From a checkpoint of a small segmentation model: arch unet, 21.8 epochs.
Rows from block 3 of a small segmentation model, named by matrix and row number. Rows with one number belong to one channel. Each number is 128 + 24 x the weight over its row's rms, rounded and kept within 0 to 255. All counts start at 0. Numbers have three digits each.
After each channel's rows are labels from the 100 images, of 14976, where the channel reaches its highest value: "responds to" is what is common among them. Only what is clearly more common there than usual is listed. The data: rosettes with rotational symmetry.
# convs0: first 3x3 conv (model.enc.1.1.convs.0.weight, 64x64x3x3, each kernel summed), inputs 0-63
# convs1: second 3x3 conv (model.enc.1.1.convs.1.weight, 64x64x3x3, transposed, each kernel summed), outputs 0-63

convs0.46:085129130140089116131084115126144074157114096119121173134117194138162127111140120131133121094102157135168089106144145104123118145136146109149136096090133146142135148153125108176124137146107104
convs1.46:110127150160149118107152128165132142119153161139144143176148090112148136156089150116135130181156111113125111130120143152092107114143142165098126138190146110132111100099114133090141144157178122
responds to: warm

convs0.37:128110146147094135099180099101135134104079165145130127166103151151161174098155089117115099143091107139153121107137124109138072089127099122141136156131111112136152144139096116121123154116136135
convs1.37:105130111110110073111128125119111099142118123128132129129126139105124119164079137132130113121176085092122108102165124070083102128156123113120146109112142103077114103141149110141139127114164076
responds to: vivid

convs0.13:129090181133123147114150112177116120124081088095125094150120133150120090148123092104141153091147112124124142115105165112128120123132157108131119151146132092113152057138121107123092132138153108
convs1.13:174139125119126148142115138084168114148117164141129108119126134073146176097096121125117107152125109093125155106144126129119141104102116114134162126091130157085135158135125168138201141129140135
responds to: pinwheel

convs0.49:124138176101104141092112145116106132134087106139109105112103122116105123096111144113130114126075118154138099148123110153172115139082097107072123136096133147112129124081161136122136109110184130
convs1.49:112101107151126124129141181133113137130145173120108154156127148125112063138193149140103146158141129101164131120135128148126131145142128114136141146174123117152107125206149144108126114147110148
responds to: mirrored

convs0.16:125100084138126136093151075106164143138171138137141134127127130114158119108095060124101100154135119148179109129130130135116104106146118192140104126126134138118146157124091094155111125127125103
convs1.16:138137110109134051128100133127133106094136111146109060128130112070112158149138146124146120140117106111117169113159143087092125124129173103118121132120135128133115101098134104102120160131137164
responds to: vivid

convs0.28:129171139116134135133133115147110124112058109096161109124120144143103151123125148091100129181073110091119130091126109130118128144130145125132133107172178123158092084127144130117092103133131125
convs1.28:119114162125077116104122112122168139150149137151106163143104122096082119117132121118155138082192112177156156147127123139087157105105099159119131152117103124099147163117122139109137122154128120
responds to: pinwheel

convs0.31:124113142159094106141133076141110123151115114153155124148130142119132136122100104112139085104165177108108120121107137087103164096100117125136133120128113118110119165156146054127087105160134110
convs1.31:126120166177142141132137151092088142125117108142124105126112145158190114143129115127168135168104101130103127100140191123080127093114124106106134087139103137134134145129107111108161146125099100
responds to: pinwheel

convs0.34:122156113128118105163131109111121145135142099107139109127134125129101151161123112090142107109117113154130109125103120162117138075144140106128161136154143132096084099068136043126108095112120113
convs1.34:108151130108112134129128137136149182139113170127121113122139146139151133097159140166183069155160143124156121162157119124139117087086141132135088126108122174153142129102105135131108138135178116
responds to: pinwheel; nine-fold

convs0.61:113108127095147115136128163111142131150107141139117097141082123103121153134103145115138103130090174118093123150131100112135151161157158131137161167114165104140116140086124168130092066146157143
convs1.61:130135150148109132111109130118103171090169106109128124150149149140167107124138096175125126130157116158146134126109148170119125069112132124082128102143114139121097101131109129135112121125043136
responds to: pinwheel

convs0.23:092137104132121119155125091096122081169100098126129093118149145106110123146146146128153102119197132131114130147100157120173115114144118150126165174095144134142131115090140128098177126145125125
convs1.23:150155156131161139080115160126162150100131135151146122130124104129151128112084126129123145127080108068152121161130114130134091120084119081126116104123111116079133137144108133152145156126177159
responds to: dark

convs0.59:126139136136133146163115156149107115153112125105174139124102134113123098133094117144133123116088143147151096114073131121074108096176108118151138082124138138102124114123093090154150108102126075
convs1.59:163100099111139135100105110113137141119130138142122124169148160142102124169174114118108173161158062124115128131150142153154132154090126094137129181112103139148128148152136148086146108143124135
responds to: warm

convs0.27:128104151134119117123086146152114136162139150088125105162116134133107117136151071110102133064099128115123132129116152152146109098103132118128122115041120110153113120159100121108130111120155103
convs1.27:140139132107132090134185145115137142103141137113124128173165124084144170144147111098122142112113163149125111135148161159114130131134136130123092049112128095178125119136105170101109122124129127
responds to: pastel

convs0.55:136139129138109177118103135138085169126121081112043125160138099124131102129147118120128139116123140127186117120115118150122107113127149128132130130058123091121130132109123099164148121098137113
convs1.55:165123140130141111127164108105124172155161081123091120168057164126130131119141121108144138151149117102134125139118133130155102118152114095105137155133102126158124120166178146160147154094111134
responds to: dark

convs0.25:131157114113104127107095134123135092154124176102072096151147127087164109157139110152147124093114162136051139134121120106109100127105134114106149159147112122143110108141095100113132133112126108
convs1.25:073097160155117144131099118112093116130121124128120164145092149169092108075161153156108141106142119119140141121123155124120140150100107082163157137163178118105134135148103159117124137112129104
responds to: pastel

convs0.30:133113150122112110108104212130136113106137139108164143146122109158106130118091125141094157101117115128127112119093106114082146095133136118117153134083113105145122139136112078134131084113142077
convs1.30:123131123138111123119144125137065127095140149104152101119130123181106156155128175133150152166120145107067091136165138106146109170164135081137101122152125156169128136142137131143131115129113125
responds to: pinwheel; grey

convs0.53:116151131126105083074138119075118116127137157108124136147103126102120144088138091113135083119111069114136123128121147110106121088118101127088092142184129118123132141135153073123121128104114124
convs1.53:134106126127165132122106122092147096103140155136123092128123113165116093117142115101143113144073145144140152126133118107143105091136124153165151141144203147126112102141136188143123089117148095
responds to: pastel

convs0.26:123105123169110127117119141108102116132084114115126066161116102133131118159109082152106169110075138111154110128070122114134139118093158107121114155144139097120104125138131088154136098147135101
convs1.26:121111160110110166122144123113135120117120089115110146098114134119090122121087139109079130115135154160090137123080117133138181175095096135105132100114112151148160134084101153112092122117145107
responds to: pinwheel

convs0.19:134118111170120134137152116128125126139129131127099137050126129131131103168124098132139146112142154130146154141123110123117120149141131136115137159119125138125098167119116100128126122009143109
convs1.19:110135162133141108146124128116153119148152102064165134123108133118123138148144120126169106127148125129112131151103103148104118126091146114142140151166138081131144120165122124164135107036156120
responds to: grey

convs0.43:151094119145110088077134103102125123129110155123144150073107130135087147098156144099122112125123110091141119069117116107112109122113119144130120125126119120129099097139118076097086146138074118
convs1.43:122122117137151186093127093118136117138176112152095093146161099128116077156116109086151126111158110142160137133134141136093085159137084102139117132139125122100132148118172122139091132102128123
responds to: off centre; mirrored

convs0.52:132118104140099153087145110103108140121139138134138142129107149116140183106113075147144099128085069116173077094099130146110091124117105109145135126156120124106127125122104114079133152112147119
convs1.52:155093151125099097121114098117114135095087123147129108114163169120097099077107142095106114109139112131095106110125084109116155134106140082112116101114134091090123075124121126135106128111124161
responds to: vivid

convs0.57:087144130137157090160150164105144128118152083099136101080146119130136160171152177163120139148138142113127138150077151135172125104107117116136118100125169141141121136142106125145137131155096095
convs1.57:128120168114145098114137122131088103124133189128113124108132113122131097150104104115155116154153096125142125102160150064062119135133160104142129106146129072117128094098132127125118165118129139
responds to: grey

convs0.1:145140117125082166124092156109094155122111089135159113122105112149126099110147078148120168114133138123135149100125106111098126156090121136126140135102118156137062108119113088163107100153148106
convs1.1:113173152099148093149143131117126111133153177132145097086093184133119142156099124118130137155142113101153144126159133072130114125145122119153143127159143111128131149137102114145114203130152123
responds to: grey

convs0.47:121126167152085129121096136141093126153143083090175114159129128157145113122123073127106141092116149145151137121099114144119114094165173089136160106149131126115115110131157121113133148105115081
convs1.47:146128097111127131148088144121120136105114134166140167139109134171130122160117128176179109126142107124117114105096134118102180114116142142092166186168084143119154138113164122143115139143118114
responds to: pastel

convs0.9:083160123140112130149130180137101160146118138097140123120106152169139138126130130173141115135152123135127126079088122103117133138117153166139116175140143193106129124129065099151119117127125147
convs1.9:157115135135146114116170098130118062110135137145111151162174169133126089171150131130147123128166096093163137140166125155118128131129119104157133094149121103155115100131174141109139122164128139
responds to: pastel